A small image classifier, trained from scratch: activation celu.
Rows from block 5, named by matrix and row number. Rows with one number belong to one channel. Each number is 500 + 25 x the weight over its row's rms, rounded and kept within 0 to 999. All counts start at 0. Numbers have three digits each. After the name is the row's rms in percent of the matrix's.
# convs0: first 3x3 conv (model.blocks.5.convs.0.weight, 160x160x3x3), inputs 90-104, a 3x3 kernel for each
# convs1: second 3x3 conv (model.blocks.5.convs.1.weight, 160x160x3x3, transposed), outputs 90-104, a 3x3 kernel for each
convs0.94 096:489436486462497523486508517495498475486501495525531558441480477536489519541483494488489492489536525491501522500484517463485530472511501555493500511470470512501482490462504512505464511539459501491478501495532506502513487501504488485524491507497490488521476521519509513483590548512552572501540532493522503475471532506486533514473497482476451485515479423492518504532523503510500547495471513475499506502522477
convs0.95 100:509508488466456485543478508472483507501522549507497518533499488463506488482514487432487486540538505553526462522486473495513478466496490480512509487544444479458463507511477570471514510461463448489554524499504498515531502532493514454490487483524476517591473501522518486487502473471500487458474489522507472509498489527449511483464513543461514496471505558507487475500521514519551491506518452544519475477529500
convs0.96 107:479466532467442478530508473491479507448483463481476463424478510513472455521477522497487495517495485437476497438515514485504502560537523527464515503541477497491536531497482507507465470485518514534508507537500513493528510534496507509529530522516484528589506505550472477542512540488554477506517510480496531563529546529484500492469482496490471456470486468550504504444479469499533529499502498506487523474505494
convs0.97 096:487491490513487469512511530514515494489488482521467473517503452487531467508524473506469504512505494492522528522478485483508464458473501516514545459538552522504469499517463487499516515497484487484473470482511462502488488467547539516455513521497435535502506515460507510490509449478510492483506539486482503475492516478508485494464489501493526487479468441510556488486461512490443462481492525479521516510496536
convs0.98 100:491500479497514565533526485498488502487509502503524543507484493494494467454529501474501477521508516512545524486532484482510467491475471482556493500496495519491542537520531515526532485491478502516486507552476416558496459538494454548541490529484479486513480504497503476486495488474442477464488502516490487473471522502508515479506497535547501500530502492517463491496489445461428494500520479442540547483458475
convs0.99 097:492460440506517496459547489490512519510543510502461450574480535487510519545528510517522478504492482539545508474520531530501548484491506530504475533522518489519488518472538496482502507503444505473542480521542474529545504522446526517515500502534484496515517535561532496500488475513539522494515480509479532486495470543489512497547521506557534514494505443501518556529486458459478486458485511479456517492479463
convs0.100 096:486516501506491516469492493492480503494500504465477481451486493484496484488485537501495569473471484467486473510518485535469463526470482460510500490501485541466509501480492467539480516505506489480473484481486450481500504448502496520506481490511532466505494503526514513485521565519551486522521525480505538523494488473470523496487492498483505509513466518525502486475505471504473476522507528508515531530508522
convs0.101 102:515516451503503485511486492555528491494508495519524520535501501496489492470584504482528486536488461522522499545470487520487482527486500472487511534508534513498474492492506482513558478504544548523437492514483511505511483480507499483511480447481467543481520469518522486497524496518485488513481484518525501493523527498501520529511529503481553515487486500473547498536551470511511437494464509501485496518491506
convs0.102 102:450457516514513491543483502485489531499459477474498531474515534485501513485500506486506494458488481498468520490474470469496514466461490505495495515505516525499493503513462556486492507494469521524558504475524515501505502510505531557514492527485544472499509460537457451490484501569445461543467555556500469428488518548504503494501540508506577533492573527472528518472514521479472472489502495477473499520492501
convs0.103 095:533520471515510496459534491489547509457516480507484484528493508506517542516523503500458490499512460457464500476495532502514507455503493473491515510473512516498524514509496489517472498494506480497453481542500498493484487494457476551517501516533506516537504517489466525489510515480517495516470496542524488446516506458528518483501480526491475522534524485509471520514515528488500496481511512474509496555509468
convs0.104 101:474498483464481481480504505502486519495451526484557524442527454520490548488497522479531514497529484433436464523507479536553525570515485486514491505496504502462500545543540539519532516517536494506516538465491481527498527517493484492528490497499480488520480509526480502546515507466517511468512504479520471493471515516532495497481504436480487512474511514487488515500487437481510494526503489499486468501477488
convs0.105 096:469497496529505519483508495519493507509470483502488509509487516531537524514557470506531488493464500511527510527495496503489481455515513537502495478538506545453457508474498526475521538511501465465498496489508510482471490442511475533499451519514512497495490480479491521471505447469511499508469517498481528535533521438486501494500527494536494478488469474515473439509489496552490557471525507499501466498489494
convs0.106 103:488452475478472467502521480492545508496469444476487532510480500500531491509482506494527533451505499507437502550506516524519520520516507485482500490522461537456458494528520481472522552459492501498436534536521513536478511485538508499512480482493438526461495491478525549515502506507531522482471488517500466475486484562502493507510468481464535470508494476466495543447530539510503504499538519539404502486490541
convs0.107 098:477455481501544534500466492507498501512502491507502458478503577487512535504535510499483481529522494555496452490485475455511514556511541468495482461492489509532456503491487474489506510462467508558538453479501465482480552551550542503442476453489485457498526465537520510546536474473464460459466480497475483509509503521512483445519503497525481498533481509500464472457503549479527491473480496506498512494512535
convs0.108 089:505479507480509490484533487472501481506522488477531492449500486496511456490486499514504520506424514473510519480492497500513498475509523471463473488461441482458489505476508486465496493508481506507444503522497528512435507516501496538501536466505511483484534485486494493483495526490518499488541501463494488507489497515520501490498495528523528492482434458540479495496445510463501518452461525534547535521527523
convs0.109 101:430494511495523517499539494539488514486508478465465474454499534519485490440528492488492535510502480518496509517482486501512503533481514504485477497523517486471487500502466455519447489515519486494512559495518472448523496545483504503512490505514482513506518489463486444493485481539476477516533540487508466490474511469509479466492498495482533487480489466531558486513527562477485507517523509531492494511463532
convs0.110 096:484489474488539492564558527492494535514542498523517532484506518495494502489514523469525482499529513512507529520542490457504535539508543512521509508538496534516506480485495516497482524453522479488477535499530472511509522505448504507483544502503479462487523526517499496497451489549412456489500494433509473504517506466535500510485510488531521509496530533531577502501532531533533486496524485543441499470518495
convs0.111 103:540564532421504524514550531479511503496493461503475466478535512520516505478469447535484522463527514533479467496562490505499525511478465485504485494535515511493540509472467503464446494492504476478463490452475515553515525484489546526479479503499489492470515510520500470485494487489498507511533516488484531535463563513519523480499498464481449469494505486474524495516461474507515475489490514484541505494479470
convs0.112 102:465456472499530498508498445499499526502492496459505508509487485496483461533538507487584486543522504493473502502508555482531546499538478490480552508492545517466483488475489487531520519509490428467486461474473529471469496506468517499554479483484460451558502490537524484487495518484536500510533509511497540522494477524490501465498492548504534513521509479511469487502524494452479501515509534500501480455472500
convs0.113 106:494514457490495497491498510518456500488515494531542531461518505534484513537516550463518492527461501461474452506494498527511503421469515508488508518527482471491507490430467490521481517515486517516539500473490482438468511495505478477509505488480497523537509525556496506544497481486506504507493502518470504535481497503500486495495511510514506483499536476563529499514472469478552514507473451528492492482533509
convs0.114 108:466502487473471501512535486477518500510478468501497508525521500519525505510501504498455487515519543498483474493479488538507488512467573427489512468512490533522533515483522499500519503450544481514527478541481428491516523503513475508555516513510495504468501489500519526450533538503478517507468472502487538472502518469495511490504482510508492493488477506516476486511443530533480502520529507484500483448493504
convs0.115 107:531498506497502507483516535484457454524504514521510521486495516483470504443524496517474525521495497514508524558492446517460487511530523547498483492495494525534475521509499463502504479510509446479466538491516538484508473529484505516523538501515471536489508488499483454490503520507484498488466505512496464490503480541512495504512452531503471502542451548509439494538469499499466518559523492515518486467491467
convs0.116 091:489487481483511494462468467508528488470504519483475477488485544504500513467479474492532507516434509505494504506531489502521469522508481478497498515505485514514494528546527510490470485488465454502464478528474479480478542504540504543478485566508543500511526526510506474515443457474455495439482492469488498505488471523478470488529500494474473489456487505531501476557524525512540473549575496517538516471509490
convs0.117 094:471460500489478501495503500474503495520479480527514476492477495488547477450500536500503481481491528476520442480478511455471499504452467519513505492501542508474512521490530492527493489495490503543508531509497526465482539495493479464476498521471480447528559506522553529513536503506469518481498513478501537525502512498481499487555553495466552493516535519502507503517460482524495496510507484500495541511454465
convs0.118 106:486515442485529532523502503513518485510519506514521507486532528539483519511498489499497504490535511522523519470480501514508465487495489509488535497465517520498494493486542481488535476488513480518520489544522478506486527485498490522500498515490537490521501486522467487503496533477492462492505473503494512514482515519491525495461472502487457512510524511519505515499497493503458490472488538488516509493518500
convs0.119 093:448547482516496524482512488504516496471481488482477482502541533549501492479538475482518504500441519492461454494489472502509501534509513464470498518546502536488498501522520503484538554465549459500486465535536438493507518521502531510515502501482472515488530471483496482465504464424493419455459464440467501507475508512471513493471508477468490488467459482506496469487460517512507482551542543468507517500477545
convs0.120 100:476482455506474497503531512481509545483483530516536513494517527464492562537524465517531457491484484478491439547495499490541504481516490477547478516486506482489503503485496494497506481499457503458489512516521507533508502500559488547476457484461488487499520513491522513486511506494459536480511467459501480507523538542469510505470521532523478488509540534496493481496474507508527502471483495468511489464523470
convs0.121 099:477516530469509484482490513510484490487519523463467486492500510502491500504486510492521529488505506521532554500526488496556537534507506489522537482479498488482552493518452481540475473507509470495496478494467501530480546486492488482471515508498482486479523494539508514531468466512453494509481516442507553526482542491470519498526485570556498523515513496508508496533537464507444467469505512480534490497489520
convs0.122 100:518489523500444478513493516512481519519519508493517521536492504503497498503521545473521532493468507529505505458488465466485489498500483499472491534538485512483437464545535493537510486491479459491491516499525530528506492470533581535466537493488457503504561536511473448455446470535449476467509519546444477501508501515493524487542471505484480492495562512523512518505452477540489446480466509467476518468476509
convs0.123 115:507468449508438461509507478526503518505504523496462483485507487538519492497503501511515514518508502494504514486493471498505508470483501476509486474496497495512510525505522505518495502478519540471492461483572507502529488470502511511490526507498495502505509487501529506527510492497494498493484502476528501510509497492505522509515506508494491472470528476514476563502496497493512509485508508494495512502504491
convs0.124 093:494482492490533483518524503490450502502460506485482463521470516497460504508498459497479522472465482526541498555521516483492529467464506518539503522492444523535485504547519496531436496495502508526545522522508544491520476510519486465542519488481521524497457504525505564496526480447490459506518496496505503506469518523469484563504489490452525493528505535495505486512474474475537492506471473478513494516482456
convs0.125 091:487494472487584514567488496506532505504495526522501441548468491476493532506450520488519488447495499525506511498541493490474423494488484466494481488483530490440513478472451486476469485488484493489523527500516506529472485507498490494509470496494471526569458507511484484482495476494486513532438531507477489528521487451543505485492505521513529478516476533475484505477469423512509492532478501509534484487499519
convs0.126 101:505519559470527501489487477480476506518511534496473484559507549542508528491479494500492515510508492509539507455507492529487481477513515522494501508512518518530504514525512521483519438458521549520519533510499497485522462495516509552505512515480465525472472515504491515503500510467516439506472505519510483501490506530512548491505493530489533507535512454485491512473468478509494455499493500486511484522511551
convs0.127 100:505515450486499516458501511509496504484502516513482505529509482482501496537526471486532508496515484466492537522533505523502490516481496492501499471493532487495494517481494448458513502478495508514467520554500493515522471473509482465492515468497468540494481511503512508468512518489523494461470508505485502488455484545455489503519507476529514503476479506489489487536519533480468486511508495497448505490539519
convs0.128 100:444474483479508516520482493442495521500484492513496483538533545482507485507496482497499527486503454514494501469516511493484515498499498496534476516529540482502511520512454532476450471495470565485483525467483480467472498507490491493500488501509501543462517492541512468489534519502504533519518558487477504495485459516487527507519525490496498468484514509472509468509553553536506529493497482489519516495557494
convs0.129 095:449457488510505513549555532570501479450468471489516475479524484505467494502470489479543499518516507532469495529508559502497511496491498474538491508478482483475449543519487493516498465482471487474463459487476512550508541460506509488477475480510493464491504513467512501510504479488503521505516540544473487487477516482493523488526520492499532462498520524540536516534532487503457469496509499500505524527571509
convs0.130 104:484489477479496463488493508514494495491500495498459511450561534433500514472514487503514552488562530474501438516486475590543507540484527496474474470482471502494492530494511470481490426478530529570553534502497468510491490505491464521492501512501477496478494486530520512511510509498493482474510504484522514479500512539506509490474521482501517565545485442496492535523471560494515500485503490443483502504467525
convs0.131 106:520441480493488506484519479520491502484478460528502494466491441489470486500500529525512499499465507455494524453434515533457497436480520542503505502510502488477526518479495559513523479484504490551512482509520527506476454504519489494484476490490484514503484466501509456512537533502460475530504498516482498479500499504499532499488514467509541472503455473531481501491472517504532491481478496498497487532503529
convs0.132 102:584498530479530509504547529493508507488486499480547512466514510488488530507513513526509501490535496481515528520500492455491489464498484542533490513493494522490508545490439478511500464493474489498474513500493490491489456496499512485501514525479539479503500516529457559547483505459505553495496481484464461466517521502509502558475521523529524487489509475500555514491530527521507531509537515519486469452479492
convs0.133 105:493520505518500499462515484464544484520488484474511474467503502509533545485496523467504533428517501484474483457552484496493472540514506500552492552530458493487482485527533475477500499473482453450480479509541514535488556482491490425511520499497479535462512496533492486485506465491506479509519485506462493500542504514498483475517510514466560511454524468471513520507470515535469508535441513473453562504496483
convs0.134 102:520493517492509552497546489476486499456476451471458487533495517463513521501476459504484493488518472517528474473525491490546458504491463490497474501519491525525470493495482524487498505471486497502530500478487479520476495525507507510501476455506492498537486504510514453509517513493494464507520528536485513519472489483502540501511447494485479515509537500498528480481526479510493512463503476506512533529532454
convs0.135 099:554493483513479451517509465494475503488505494491508502475495552487525471523523501526457451491507531477500502563531517528501504505514502471471513490501531488508471516513509519503503493535496532537511479474479544479493546505479469468519482532471444492503558460484538429493502498519489504493475467466497508509475500480517486518499504505494536519527493506513473508512486450462492517551503496482490588501484508
convs0.136 108:511486466545540543522524492506510505504549481474480528523492478482515478488515494487489530466475500479513481525531523539507503489494473527499476520492501522517453527473491488506541484479458461519509485535472477524506515538500480479458523503497509520542489516490483518487489559537514492463483459446496534549473525504480491453519508540529524534511497499512506486533481469497460463504483489517530496509527484
convs0.137 091:486476465507534505525464461490473441510472463492494490494504507521503536512507513532527472503514478514494481484473457493483481521451492508514474467520496476485497529518501505505499511504528501522494545521505474536527482457482445447469466467462499537507550468517529548500525542530498512498522513504479459495466506527519506519522440481517470480442446454459499467492495552463498483475460504473463496491473474
convs0.138 090:495434478533533535554479494534484500490509499482503500524490517492522507503476488503570494533498514498531530470491498482539508532505505519515514515511525535502490536485551499498532502518490460517518497557527477490493499454497493458451460504498489496483464485502539476485469506494456517466484487505538512494512524540503532510503522480543474497517497498515487487547508498472492492493494488533491498458514446
convs0.139 103:480445524519507533518519498483494504518483504481500486515516502517519481496457522489498495472503530526507494501493506470471503488468443529480483516493488501440449473543500509452456450454493456522473518531567492539492499506479478470527464473557525488527486496552489497593465491510483489450502469465499487476471461541513492475508502471511495509487528496496475507530503484513472529489491483528462493492519491
convs0.140 101:507517468474478514513510505501555528557535545500528518505515495501433470528525485480501496493493492544497526476530536518478500443531488552517507460463500499521544529505514534514528499500447535507512530499497451508487496503495505489517494485481523493503496527474509518497509495462497440470514530476481516452525487433524526500514506490526522502498539553534516497516507522495518558445472458487459448484518517
convs0.141 099:508532482508478471489478479502479475500505456520531535488490514517505493493493485508487497506491536493514505541502462514502482512464523491519512467463501517453514487511479483517506463495519485477458511546507525496493524507519495502505522507459493488526467467507523456529467466470465465519519482483501474417520477489532485508542456485508579544518521514485474489491536514467525555535501519484512463449523505
convs0.142 105:457490488512530506495515509489494481514508537506436489501514497509525503479490523493472499510504524504489521527521503552520468508476484487484485495438533540505485480480480491463484476462491468511492543515501491479485483574509501489469493464478518477498538541501535536523518550492535466485495498487494498506466463522462480473496466492518489469522451494543520481474478487529490453541515477522529530517484508
convs0.143 103:475518491506486484525550509489537522547539505491467489506531578522512513503474470466503520508501492547482528511487467485490486459473456508447476488487530513524508453496482521520478479493471577492473463480538490514527462480482488505507526475479483478493509534473491505481526507486535516494491522506460479545472519527437499503435477503496469493528529493575508479505517514505471519496498496479549511481466444
convs1.94 096:521514496470529526492539498504478439532488517536514491476504489487464464489474508503477501509490475461475469488512484475478471505515456463483499486468459466522432484477537512526458512465474524492459482469448477459441550507492447487516483471470503509532543544505478507472503492479472506537511564535518511486516482484480485513534515494528497519506484507513483510553510501526504491506503517516469521455474439
convs1.95 098:503506495518494500484511507522509459461516498453527486530535511542568514514455493528473504462523488470532500544503514501513521495525497503479500491456487472482499503470527484519557534524497507514491510487475480491503509502486532476485498476491498493485502523499483499519462512502514508431498513532496508465497502494486503470497495556508453455490442503474496529506466474493495515450474502490516487539508495
convs1.96 101:511535541503513562484513501588574514519531524475533529474524470474463479499521500450519509539504481507512494472455494466470560481469493522560497491535511525542487519524462528496515515480517484520491549521457484510506485451498515507494476490508518525465499489533446516494471457491484534487478509485476503516493484475532503469514498519493514503499540530493522475451506492466482485510446498547512516477524506
convs1.97 094:515543499489488499478505480485486482521496474484547469538496493525492495524561518480485487503496462511541513470480522473549561515572475514501503551515490474496476530493473499478513471496485525490488487522540526488494488491496543509512546535490505507530485475520476492502532481494503508525499507488495488507500519473451497519526502520500515504483498511541502508459495513487475497455525506468523497513437472
convs1.98 099:492484506490444501538493476499509477505518491486480497446503509539503474482511481469470526539538460464538550516451504493512525500525521474527517556537533531518503494477489529494475443479513470480487514580547523496491507499495492490513566473466533502489534468466472521527485515526479512490483482484487479497540477497481488541519471511494480487482489484507486455556497461488528493508536544470488509536496485
convs1.99 098:483446465452452487545515549502534512529503523462527534485439524452515551513495446512473486492486499501548469522497521484535507476483514491496523479530494567490497519470497562505473492467492476491510542460501460495496497486482454473480514508457501509495556517493466473492510481510464489524516516471514496456468501523530524519510528513464501489507502511496547551526562514508482498481478483534497495505537528
convs1.100 096:500473523486503517497527468494545533487536483494493539498503469520538500474507479506505528464477543480516467515529453536492518509521474503510488505467482524495470489542486483492489496520452535489493495491475484476503503510501500458508480526489507496490513499476488526536503509555420479510498520511497509491474505524508480516508481490477472486553510498537503483490459444481496511538513478527553472471520477
convs1.101 098:527465501504491516480514475510457507511490505492508499493498444533506468485514458481472500498439498504458539511510531492578504452538576495499559500504541516478485515511548529500536464502525468540475508559505490460452518483527488481535505505498507488521462487538476433480495490499489482534535487514499518505471509516490487486519477524507513532484493472502492477545520492523492523504509490545491468524485496
convs1.102 100:510507497485480462491489519498495463491520469469503519493524504506520508516501487462506494490532547516508481473494477495486474469480496541524480468503503536510447497525501555498480510508487512562472534519563482533461526496483511475476496518528498492506528513487535573511443476488491461495449469520525523529517493515550476442454502498472494474481490518504484489534488521506498495495470505513530499542533514
convs1.103 101:525448517475484474522495481497511502516519495511478485484496503499536518492541519448505514510477503509497486504524508511507523571526546466510489458500529471506497500484507527498486504485465505429492529475508427511512470489470520446542486447534510487511526528507596513505470508451492531491505493483512502474479522533533543512512508495499490493549527489515478512503483505486505496501509471523541481500493505
convs1.104 101:512518516559545511503514527488499528486524485493500452467486487466490469522568529535526500503485503507528509484498472533459512507529512456489488469472499503519520497466519485513491487476490483492527500512472485507514485457475467516462529487500529505499542529481455494489473472476467473505480449508509489480456554503529541494500480556545511498534525489466509450479485505541535536456522524513517495513453425
convs1.105 093:456479495507480481471481442485455487481509481493535503491506460469507510473499507520530464507469491516493524497498512494531469524498492517475424463457536547511475515487489524461496493526499505478455486510516486481487480514481533498492470485498507473475481520529540497507475555465484495541488512471532517486524502482496476498485469512492482503519504499484487458502477499496512503495521468514519441494423490
convs1.106 102:469497486513530499589529480470481521507451505475468499518530503489489536517513457496506487526474524491533439507466480492458551477485474485504486526527522489523480487503483480515495535531496500486486525460509514487522452498495472496498487516489504511518512543546468459493495557511551436487535497495534506484477505492521565508498540505500493491483449488493525496494476497497509568487535568508578521482518505
convs1.107 101:517489508520472541513502489521505478507515530442478491499500520510493515450479515500503472505490523480506518503509479523517479471539494534498479443506496519503536479543532498497489510502486484500552495513479480499515493478492513481488496514489528504506504494475512500513492514540520522513528483482530482476516514509478473495509520502491497478558484501534490485525508570489531526533460510515478486442497546
convs1.108 091:496511483494473496547527499498502482536541468492492508528503480534514487520480482486506489473469480512498494509523457493520489492510469495508449464484491495537510557488503473506505490520522517431496464464491501475485498475463519417442504473497523510506536481490523491521478467518459499510503479493545559487499518494521463488481449502474497507453474515496488451453492494502481436468515424422483487442465508
convs1.109 097:505523487514506498501459508493506494448479494452515516509481512517471495541482503493494533505451498477446509506473503475466497482454469499483530499479465530518473468520520491498526525539501501507490512499458517497460529504491465484494488457482451490518457451508536468473510499490546515487465513511553524474463489516465488501504538499488469497445508468442502498460491459496517498506456509509500458542528489
convs1.110 097:480527500517519466476524481485549512475511519498486461464498534495494480505497482461517476535485498478486523522481474418536513525441507529483503542483508496504518470536482484497495463515463470514430460482473508497492499494487465515519549472495498475504541553507501502496479475510518480461461504518497495521488435511512473519470506492547516494489473536492500476511505535546562511448468508469505454522483541
convs1.111 100:461454481499507552484512505522547493542534505488496505529535487523536500470557516504502514475516533519560499498507492508496542474504548582560509500491465471524502490498528525483421519465454474463478496463518506502513509529498527506495490514502530554553521512461490489511477495498495481547461438485501517474502480528495480505516499450493497501534520510411453486483455436519503491517494486505516490478506509
convs1.112 102:473500512445475502514507494533483513546536531533575556486497476536484496497502478529507512496484568523508508466481518465444509523480465537511468547483490496481501528502498520451508541455467498522497520523514495502526489498495473503511502516460440515485452508520461526509490502514458489459472520453539505483521558493505513549498493476499515505493468493546523465476481493489511520500518453514470499495478494
convs1.113 097:503528509455485509513486511487488479518509575496550535512487463508488533526498468541471511478532480512522531526528482495534491524503493518476497519499436506509489498507494504522477540508460530499498544519506489517518512504502533530500540530525505486519472464463493497517484467528487483494524492458480483488429472498508457499493483492507457472527502502524567497529515508475500518523468511537521500519488505
convs1.114 099:500485540477475518501486485473513497555518483537507527476487501509499486506520503479496488484505477486527496550486485529482476528527488462488538555553514471519491564478474474500549539489453525479484463484539509468513463499485517449483510518469444489491476565541486528546485491471500552513504545508507453514521485458468502468486503502466546512481470514502549483510505504466502520483482455505494523494532501
convs1.115 101:499530502485508508531451479482476467486481485522495507549517504540499496487518483478544501524521489476515467511520456488527444533479497528506461469476478442511463444493484493526505488527495528547546511497519501505489505474494514489480501471514497548462494510459482505511524499515506486466494503452468516450486524499504527501526506475533556466524555464528541487488524477484496492466527523515514517502519501
convs1.116 097:524505496512523490477473541472483502473499507515494525497492488491452548544507547493509478547541501488495498475470514487486468483494460482510498490501523506466538509513521467495510465490525531517488527528536503474534555499524528493470491450431490534547495485490465517473514528511504488551478527512513496517498509523504517506495498516431487524501480495512477510497490495496492463532495510499504491461490492
convs1.117 094:488462491517548507503517542482484503507538529488512511525514487512514487484479498491503484445453542476476474527430502487518436457511510491506505468482519468522515475499485504488456478512536453513521487495499493473515493493482464479503452454507483547482512518491505472481533511519497554506524528464478502471534546469450505534488519487513490464473500493475479483500468521497456502519456498488501518500491526
convs1.118 109:495473489482479467477478499510510475492507488497469483484506501449513452502474526484474497470517500474507546475480484478449481475459464485497497473540509486490514495501490467479542473521469489517481476466492514475479501465502453461497488523476469490488515505489471519478483542469472498512471506530467510473478479486465494533482513485473508476464499474452483472478527476490501482484497506486479489463511528
convs1.119 092:507490506499515501518492509490516492528492516542503513480462527513480519497497508508525501462513521495471453505508491503512471495515452485479490448484516510506508489528470537513484518478529527500515523524483450473487497498507525476488461512498501457525512513474487505519489518506469495526485479537496459502488448531454539528519482495491507484461520486521513517477484528509478477503526493469470529488477524
convs1.120 099:482445494536471487538526569505467517524525516476520506495506482452483510521487414505461505474528446559504523489491495509485537471504498470458506479470484524494463523478502512496501518432557474498489519462432474492513528476511504500471527489505474509551517521533519561477459459497446465505478535473498511508491486478493482475486442569498492498501486493475504489488530459519500533497496481506471458509500474
convs1.121 098:500511476489508505556511510478515490494548507552513531498469542488517526462463553493526493527501525525513485533502506504523525502492483488520520548519509455487530461473504521503461489497508513476481469482510463490536515473494535487550530521531514537492476481444466516481496500480516525523501528506441549493486506470507477429505484496434486484495485508483479459502464480514509478487499524470516528509513501
convs1.122 101:470469490502476474499499495471542520487490520491518525492481448525521487490468458486498499499477470486492495509524496493499480479533529493507453516537493501526508469510490465483510492459524511506485508515486515500547479494515514511454471520492542505501524524501516507515457505515517517517528486552471538546508468504504541490498512476495520518466521515539535509471469514477507474486500497559544501463519533
convs1.123 123:464471482485481489479450498487558493483485503487471471467516469495521499466493506466517479496537516464500481496498519522484477499516518486505493490484470475504495483526476461485449494487512486496494470508477489463515517546492490521480495497506485503467443469479503522512460461507499513498477482491500506489498505521495505486471505498446484459468498499474566489486453478548548503500523453502515503488476510
convs1.124 093:490483468513482489516477509530487506499547497493558485483509495491483509468488534453489508467530513532500483500515484519504485478473515507478477525507524458435467466505515536509498495516508487474508484494478500475498526528471467527554513481482488534539501501503430503516505481562534529486480512433467520529519513503542512468499539489482492551486505494530502504497552501478495553529436491509505509476473490
convs1.125 091:513502516515559516476523571505532515516515474497449503520486501452482542464464488475511453492529507457544516493511540533543521500500480440519538509492465528503524545529478533438506476451510491480473512527468470479510481488475468450494492483515545506508530455458455455505492471504483486479484476490468460509496489531468488507503493507521522506505542515525451466482481522485516501469483506488470505457490531
convs1.126 102:545499531499528492538488503518518472429446472478433500532508518580578508456500509454477480469499521512547514456477529533488492539499524480498475467541506459475548508496489496499464558546515510483521478499538526534545559486476463502535474500528524495505484476500482495521506505509496515457488468538487502515519490494498489475514444459507511474505497485452496479529466502487481514483510481509508519470495520
convs1.127 104:461487494485476443517515464486530551513498466534501504497527464485511527471490509518524474535514463505514486470504495464458536462482464505498563499479519519578493508491476506502502493512512507517494478524547504548515453479506510502495500511451516489472476465544500472526498471433529484471531469505490461485493507459500500480495453476473501481471462479467498497501483475512492495494522472456494556505459494
convs1.128 102:520501505462518502479506468549539478506521538483469473464474502509506515558492529527485467490460467448493455495498471498500499517506534490488507482465467507494512538483535532482516495483528486521475490511477512501548506503500473492491511537485525484506508519492511504506498498500519497485510505523478503508473561498473511496510505490469503484463462469496522505444504516544514460514504491523494490498554514
convs1.129 094:515474500557526519503521535474493482528449495507459515489485496485465501514533531486494489528500530469528548488530484489519469498505491514515540488493554525455512531488510489527503492506534496507478514503493518460497502502523504510537521526513493496489484463485517504515491490455486505509496498462491480476506492507481502523503483506478519520454478519500495495502503462492527507488491483483504483522496537
convs1.130 101:511495506452515502476451557482510502495528485543480518490463493454482455523520464468463523501482495510500485498511518492490501522492514497531498451477511521501491511463514503506512498497491461514544533500494482499535523544515466508505543490512537516474514453485479459465494493491524527470509527511475496500478522511473503524522547506488518497490533530450483502514532523549467537520488486503518505492506512
convs1.131 107:484490467535549510532479486515497493528483526508487488465516535469509483485446500514511508478508502485501515496469523499518519502541529515483489512501482506528518551537510483559495511563461494532524517521517518490453487506516514509520497491470501508459476489481507508490502510485492493532496512448487492493550483487515480512533516467538518491486501511539495498504485482487500504510501483456486493468528505
convs1.132 101:507484467473455486483499510503524537484499469544513531480479460519494476491515534497535490498495513524511504492502508530513529539544506489521478468485479474489526530468474509399493446386451538478458548524467496501493521492467479476465494468485511504487502527550516466473505473516500493489529536510453523538490484536480505507515501514486510454477510474488469490481480485512494510481501512499497496501515479
convs1.133 101:493497510502489535506490537510500516540501475477474505476514476492464499483476527506490497528494510552567546485531506511521546467552526521502498514553497501463517463514463464502485472443590499473481509512491509446495432496500490499419524509553510481509518414475493492561512486507497472515544487530485507504536503500521479539501522496505460538516566509478518540456529521456523533509485499483448491506472451
convs1.134 102:519495500482505496457515514461462498484512539481501505499465486528491512473510521502551513479488487484476476487501506527557500532519544445482511481501493491506475507483473525516455513508441486492497542497500523514459498513497486443497474496491509505434481495487476482454525492447545489456514500501473461521465517541474509563488497486511506490506532531494484499487491521484516472451506491483565457496490515
convs1.135 097:514515492480489478493492515487457466502507478501533439480546501455514543489456490511516460519501512496541531521477482474523505523521468516550525501507514457467444503476554504500489464509482514496492482486485477527488497501471520535547518509466478531495548532454512501478495491528497492502486465488496524485498495514448486466482498509493492475561530485475524520516531482476526509491489461472496492561524458
convs1.136 099:543476497463477487566542500483488517501501506469487527515531451542547492469562548510515463546511483512489511541511467500490493486471528495506458513509442506479503522519523541500436495502449501494491533464471512488504493494468481493516460459468498501501476487534476489497522494527496552550490498505475524512470453489489410439514488499482543490520507510501532531508541521528496486502496473528508500541548513
convs1.137 095:502484508502497510503474496473499470518500475450462466495485524505505511499514490484513482493506527472529495572505507504511502547496519473477518484473485475476501513498545493511526485513449467500463483464513542506508505512528498497485513424474493535494501552488544534478483432531481477499459466528485491488502510522524428488493483504499458479469491471433483474461460455490476493496451479460443478474481492
convs1.138 093:516535476493502510478540498538475500519524478478500520557508477514502498528551451480526462468509513521481481498503494507528487476502513558476487481487481498497480511521507502505494475514463516484506468504513505521482518512528512486415510441486503486463464540528523504488505515503529436458470472424513517502505454490507485510521482447495508491452461467480551519511490441487469502534511510494414473495486485
convs1.139 101:475527523477516506495455462524506500498490489516512495492510473532523541505517502515479511492514479465501509480461452507512526496511514494468512472483521536519473571515461534532479450533510530485500482485548494509483523517506546549497519460481509512488502517471546516470521545503518533470503479500519517478487449514509481479463476490504499480512493500545513448512490505501503509507472551492550486497512487
convs1.140 093:550503516449479508456477471481513517510490462526506500482428512545507480486527522483535481499475516504554488467521542520504552528476543454472473487571531459502475531486473475546473496460487523512513491507513462489486504504500509498508478527524506466500497474535482504495485502485480516469490493478521517516536538497538493486500494509540471512499514482460474511509503472467506509500509465524535552495496510
convs1.141 097:468542513505471504503517495462490460539550502524474539513490513488488464504485499477520513477514457505529514473500496498531517478537494457486492530510493473516543483481492488514511514520478447481530457507523488523491467472432508474501506476514561511487510482495487532519509532528489502559458481477492519469501479513508510545467518470510483511515530470498504497523449497550522504505488544485462517522494519
convs1.142 104:502475467513502494519507543497503506478489497538506512458492509492523491490580512497517437511515491481494489476515520520498473504481456467469488520498473532498456470471513508459499479458497501518482528531505501489500499531503504519509517483485576445515495431485440493514526503513503501472507478533507478510534498491502523507496529494480494494491516484559498517478511472503500479468444513504500500502511468
convs1.143 094:511497468485494495508499538492477426532484467493469509513537500551479473513454535551481456470507533489488508495485518450496515483484466548515523462494516511488511487474449463469461456504496482479532480520484515489501497534470513510568496517506492498502532486567505493451463530495539471541542489465507493460497505529459493514488510538479531533533577552504534497530484512476463490502545490430479490481469523